Rows from block 11 of the encoder of a small image VAE, named by matrix and row number. Rows with one number belong to one neuron. Each number is 128 + 24 x the weight over its row's rms, rounded and kept within 0 to 255. All counts start at 0. Numbers have three digits each. After the name is the row's rms in percent of the matrix's.
After each neuron's rows are labels from the 100 images, of 14848, where the neuron reaches its highest value: "top examples" is what is common among them. Only what is clearly more common there than usual is listed. The data: made-up ball-and-stick molecule models.
# fc1: MLP up (encoder.blocks.11.mlp.fc1.weight, 768x192), inputs 0-191
# fc2: MLP down (encoder.blocks.11.mlp.fc2.weight, 192x768, transposed), outputs 0-191

fc1.587 126:164118134180097103070132138115154147105179116114102113094127134134134164131117139161107136100149124146135129111115134126132177074121114113129145143169151104165138140116128127163110128095118174121147106112125128093133128103182126126154132129134131101125180104146094116139105146107109105098153144164127154117148121118129119133166126139133112171101140119126085119122099105126139107126123147149130139152117132155099091099130150119171142107106098150019099130134107101137137114120132107108128147175090145160161109110163123138123118089122131147101182138092105137132083118089132118142
fc2.587 108:164164167113170124131123135110113173105133073140115137137148138137109142137137151148169142110153094162109138138111152084124141178097153104171151099128145104153115075130072152117158100144195128106141124150129097096141140141132120147122119093148142117123118116085130153126164122130128141125144175131139143101134158139118121161105155146106129137094174140103154135123141095095146093097107099153143141115155128101140123155117087138135183132098131122116116120130168149112116154172141114086150137150158121174143142133101088117090099128164152119117093126131150121103114086149088121144
top examples: yellow ball

fc1.340 117:184088139148067124070120147106097155143156110152109102110090186110137127128094145123116117104149139115115143149115109158118171140124129099097190115140176097175086121130100116157090123107128082156112112121128144094155110122100088114122093139135128119122122135123144127111128148119125108143119166134126133137127115138154122150133159109119174104115095114132144135086128113097154115151100123120180131160107112104143106136116085149162144145137163128100105149132138113118156125113136113162122164155094141111122151120083143117081128128161146091160176126149086127123131126097144148171
fc2.340 119:130135102109155157127106101138074131143137160134152116141113118151104169107071174140099103126144156108140123111129163148130161120131149140121111170119098153099110119140178117134099128086158185138133136137086131153124173117150128097096138170112113149082151111146157134186128142139100141102086097106103103131107093111162119125141112114119133138112108128110136152142114151169126178151177176106153149137098129123105116114122124111125162119152110151128090136135122113168140097116135102127117170179122129153125134157121141113068106159155129151108157146128148138148132144138161084153
top examples: balls: three

fc1.455 104:117120098133107143109126099145113137105103134130138145121150132098119092148102141118063129129101126115128169118116095103130121093100097124121166108094160124148085127110074123149157137167142147153109102157120110136118128128178153122187081152104135104082138167123131097128115128142129112112150123151141098156128117127149149110129153137142132086126149134138093077102105096128111098135106130115154172163146161116112116127084133114137165138104128135122164142112125196108103124160133131113131108157096164082110125139155080106129150108121138101178178116137157101114129157166166112121
fc2.455 111:182082108136154104157098090157131122124125129142181109146170131137146156086127139160099157152098126138111145135115101136148134126092139164109148135132144108149113129092153135112094172172145149141167167152115138128110096126134120150123096145098082108137142133138129108140099131122133130132138143105139130110136096148111160130129145110153146098166112103102103120092173101105127092117078066153136171164090139153111160084142122074106137132144122142097151162102106136139139151144091109106104152104130105111137175133130097138129112157134149077168155133121127135103106134109111087119
top examples: dark backdrop; purple ball

fc1.366 066:157119125136107163094128098099159128145112107135139107153111101107141105167126121149106094114127128146152107139125159128089131138138104131127113133116153086134109137149127080130086129124146092165147093150142156152134135157155101125163109114102158122148161114129122149125165131112092152151113124151160156114164143119122100150176161132087119169113171134133122108098105148157091116085167098120084142162135128122098115134119112111160116094155159124092147167132160165080132130081145158113102122189140168080140140121159139159082113086103136111144116092139112138088147139139137140139
fc2.366 081:128161159154129134143142150155113101141111136100155148135154117148151142106116123102097092136172145155096158114119111090150128099150111144159089096122136169126157150158139147145107132129113161155115129152096120085137153153090126109132111122129125146118130155141163153097164123162146122144116136140128107147156169102110114093140145161148162141114114102098143155182152161151164174146132169143148137101160074154086113132135120110115093088115158103146145096168146104149100149147142127139105096100156112144158138105160101102155088147168158137125153112094160101133152149156105150101
top examples: space-filling

fc1.251 086:146106174154125100096135151133124163148143058127135162124120151153132150161128111151135101122144108144158139152131150161128113132130095116140174111123172115143131136118108117143143162132108097153154141128158155099170133098145136150136108158105151145140110146142125091117144141109155090133114168157144130165108117133153111162133119100138150107097145134110088131073135143134122131121126126143130123156096124099096104106103151119155179116137141096116137101150162113101179141122162148171144149176100164115161115087076119107109102088160163089108146126162105137176096124155097137139
fc2.251 088:086129122167164143157110159087128116177113093151122105115129113121138163150131160130155116117156149101108093099107140134177144118150145128134142132165125138164147080103139132107130168118146124110160151082117162141149096135145094120120141119145097129153129154123154147129131136091104100158104106088118121103128131166137097118090136098135103111140160148172134085080146166137131127166117159160121104119139135089137094166156129158132136164152154106136096096121125072162107130157080109113108129151136151144101094138087108152106115148130112154141118159101162120154095128086128148147
top examples: balls: three

fc1.111 099:110156121141143118091158171139111174088155120132151144091105102135135106149125114095127149072096097085125148116145101083139128064135078129153130146104144143170142102122128135171134121132131092121105119092145111120176116162130153088137123115171122188140143155142118131076095126156111146110142083119135135122114134113150131105151138148154137146122115134115084138140105151135118104095150183153135129109147153115099100133132121101118178126096110092133116084150097085099114154118124147086107106132100159142138106158142118131098115135142110130173109134110134098147133167102142106125
fc2.111 099:171120099135115093117141101114104154116098156133141079120173159147109145126110113094118159131138133180145107140107113121134119164157135113139136182151105115129093111134111144138134139162086152122134135092134131182111140132139142119091058127161109163173101072135100110125147160149124157086141155145113103122143117133114127150146113153146108139129123146114139164143152109152139100161088115170113108157081125146110135079127098116158206121138128160134133145132107129111162105162133099134115144128104102113141145108126151145077129150101128159131121126065112116102139107139141116145
top examples: dark backdrop; space-filling; balls: three

fc1.486 131:105109124108136124113136107128133141145113143173122120156100127123142114112120120116133118144105154168110162131081101175135125066135138120149135084115117141160121184143171113144107180099082113109111153138118118122115150141132143136113075140105121141117129094129147160157127171123083110162125112097130145149136152116093095114104215105129119108165130126111147095121139123131142084122102092113119100170146180119151120115114129117127133124119118156118116135117168159111173102102134167170121084121168079120094098108136110120115137136166146116165133122165112107160112137134114159106
fc2.486 133:146155109104126138122129145129130175140138114113153130173109141166155136136123138083124139117129152157123128114141147137126139141133135107100118133095106123138112116156118102136121156102087145158159142102099115095135133113138150111144098163115139117087149059162149132147109152104091120133115133142127072133097125089133144132135147149119134117132134100106110098110120149117104114102123133096124121144142147125131125116120141128123245105114134148140151121106123138118152126130128134154145136189128115123119096057108116103016126165153135091120141111097106146165145122149104119101
top examples: dark backdrop; space-filling

fc1.763 072:152133114144116121075145105109112168156136125150167152101164116131152083091164114099130118119125097152143106132116119158125148109140106080081105103158145091124133163157177149118115167138166120151149129123104145134150108133126078097125079169109147159151120139085118143144146143129125127138132154127143102135118108115115127098138117119138124115137138122121117118124140119126144140120141074156139146129099116099139125103126142116138138148173120110104109095124081150114142133095163135180155091183159154104155099119081172160101160086093120143138132114146148080142092090170134160141
fc2.763 078:157137156140137123149097103149136134144117104155094096142135123088103152150109099106127138159149126142101105122084169137100117120152117155132159142150129143156106109170086132121164167159139112084107145144109089090104120095082132117095096115113105119160099123158133093165170138094109152111081151123128106092093113119117149097095145094109165156166126130167103110154158149132164154114148165106134136106110145123147110147123137107109087108143100152128149154146140104135097126146104123153155145143107102115130134115085142143134158156154105122083089168142159159122149155112151148092
top examples: balls: three

fc1.527 072:116148094114164169093141165150161118142124136131149104158169143083104126089120102106132157128150098099117127135080141107126128110113100156110150141130117138141115118143109095125100087095139147132100141111165145122152099141121078163086106151102104133135123120092163104099157165129103112144144130130146108151129112091117134139094148097122125106126132149146112092095095170116147148139125137145099091129148166145118166081151134092158128152109121170101119115105162121091148125130146119122102152128106140146148149114170126089066114116176134105154168152104108142137096081098159106114
fc2.527 081:116102126081158122130109164128145138107098105170129088165136111140088142168152138159121090092115136156166141167119127143091119117167116162143153126118115149102114105095119162113138132138155144120118164115104155139099128093151106124148124113163135121120092159126147156153125098166163110115138140164142120152139162109141097104106126160114099160088124133107175158109122124152114145103091146162131146087140106117106091149164148108137108147151152091092123117103155136143135111141159144114165154090096115118119133158129098117182130105157071165148141110115101156097102126120103086106
top examples: dark backdrop

fc1.649 083:119148121150099102066124138141098175140170101117096143112115118100117121093134113119108135095095116108117149144096144132153143155114071116112180120105139152143085142126157113105127128110099085153156148134171142115143162105110139139129084155121130103106091161115113120105149114103124123113143154158120145135156107143144103127103141110099091146113088085156091108094120146142113148154117127125174141122120120129128071097078141150165178146138133156100161130123162151116128104101103105123141098119158125144134112102105149153118122103136150126164179129127127120188087143125098164141
fc2.649 082:156142116161124121111109130122102154144096145169160127142107118169136119109114103161116105130137162132120111127145150106137106134169123095129168176106140119115109140134098145132119089135117107149129094147093094166106165100131117122106116165093148145163123104105142129101138098106111095168141117105085159097151118135148120161083122132092165104134116109134095130171103121155154145118126131127136124096106145107160122129104113094166161110150088082112104144091104089127090166149120122151090124194155164145109150128150097099118121161102121155126139174155105152109109147155124081128
top examples: balls: three

fc1.600 132:113158140161113173128126169137142147126179145159106152078129133141140104107096151111120100125134133126111119106124111124164143141144104114130126160149153154105128131156109195188135105108114140167123131100182119098082125129126112152085121084145135146108142083126194145124136156093120101138160120135162146139133123130112123111150154163109162111138145110128132101133132136105129106077147165123112116123123144101124118122140091112119140104079134169142147111144160147107153140181122120139100138132135140108095116149178134164123155123151155153082113102133106113107110049146137145122
fc2.600 119:139155151142115148170110152133097115097120074102117140132112140120121144096121145120156130115128102148124131132150171140129120145136133094134103110101120147115146141123104153137133090096117130099126133139115105092112084134159104148108126097103145112095109138158135111174145114145176136082116169122155121101137142104129104141108099147092109158149103145150151137116117158107160163130136165134157124123154090141099122134094096102096056149119126103140113109133127102166115151119131168128160142079156089148116129138116095112201078158165088146131146160119171167126132115160141133169
top examples: dark backdrop; space-filling; green ball

fc1.61 124:121113107101145117102151124145143142143127142129103128154162151166143167178131126154127124137139137143101178119122126107075137147110105123146161149081105144179155128130100070148138179109128142129109119123117106091097150114133117140123104145132132133173163092124127108097120078095127122141123119113136124131138125101115153142133110107130186110145113086093137132094143086139106145130097101128153110114132177106167167115146122091140141098113123181111106106134149179133110115138119106144143126143161147152094109126101087130103136182147147117179116110129136090161155135093086166101
fc2.61 121:158116168136116136115118112104109148149148137115116113116168159108105155071112148137139123111141121089160111117110144134171139127126148101104158164159134127133114114142119158137135113145151172150153134114121134142134133103121107153090070140110096138102109128168113071123135129141101154083097118099144112157169078124155114142161089125129166121135107136166090117100088124156114127128133146131129136168108115107132117115154121079137192153117108096130116156108119079143151151124112126110085180173110110134139145157136138134039099124142137166142135146112155168118125116135128129126
top examples: yellow ball

fc1.112 132:151151112143145087095143143135125147150129108131135120144116127094162168158130124178083118100120130117102102085103153133109161129080128137099153141145185153131137105105146131142092143119118114188118144144152150102136091155147105086118108142091153135160126132140137154109108153113125126167117143110087090156105111124150124120118135126137125117119109085077124164138115088170175102127099132120155148129113114116152095112108091102153151144136113163152115103135094159128098108102124127173149086132110142164144143127099152146101141172138140106182140160142155122160089141087132163117
fc2.112 130:154151120122147129140119174159104154177165161112127149083157151112167105107125135132120119144107108184158081143126101151107140128137146147123158153153127140083130114099124197137122122090143138109110139120145097175123112132104098126118095167111110124106136113127128139177078129139119110153096115109108145198129098087121134102130136131114104117177128145060070142109099159171112139143126137109157118117128148131096119109113127127125197124142120120130148123121106119122168134147116101148120142143105119118133150097102149116097099142133141144099106144110095162152095124159132153128
top examples: balls: three

fc1.276 078:093158106142144115093114149088173153111149105133116149089123144155115110135120078085132159141092134115127159132115057109124123104137152126139087132075128144128157115135129137125148151091112085152153107107100171130097160157144115157121117140115161186190115127152120117160144136111142151122102137149169156104134124103080125139136177136125158112175158174146089102111107124122150087112138114136102101111106112139143120118132157116141175077111092125135112130140124112132136137143096123098115139177127111170098154128140142109095129124110141141109117111154116110144159094121099142122
fc2.276 083:142134110113096088136164113131145149106153122152161106159155084155088099162133138120116098153151102180146117105118154118128125105119128168120126134119136096093144131148102092147111104152134148161151122117104165106098154145132119161114140114131151152133107113088145088160110139131127135127110141114167082110125130146123182101137105147167112104077143159161106173125094113094119105076158119162090100127155156135144120135126091148149131096152105156117163140133083117130164121139172143081130130128163114093152096143192118103100113108135106126096106091118148125114149140125114125125
top examples: space-filling

fc1.45 072:114162123161085144148090113100145153159123115145114111097106110160138083081094153114087133083105117134137130104090147089180122116125101111094132127088161107161116124100105167118161098115136149102119107132102116157150093090141148134120110118152165110101161156132111084117111115115134144128169137095108135161149119154130135150100161116124105119113109080143121137114113145136129124109149135095152113119141139121158076155113134096097186116105162148124105123126155117147116111159134148152106098153123128138156138115091132171119169079129143117111110081165129158149116099148149098098
fc2.45 080:135108127105168155121110093148109112111134095131141156115161120138136165090159170139123152107126101136135096157088142106161121172118160079125149154129123156097102161087098135136094077120143156105158148094156141124167105131116126152136149114141095109147147134084113158107096131155108144116130159162096158108099096120124097114143136134156122152131148154101124144115147133106124107152159158098119156125149103115098147135132153157141143112144139089103140157079122118156097102113096089140149171149089148179168124132116175101125124122151089119086131107127105128145102129164156165118
top examples: dark backdrop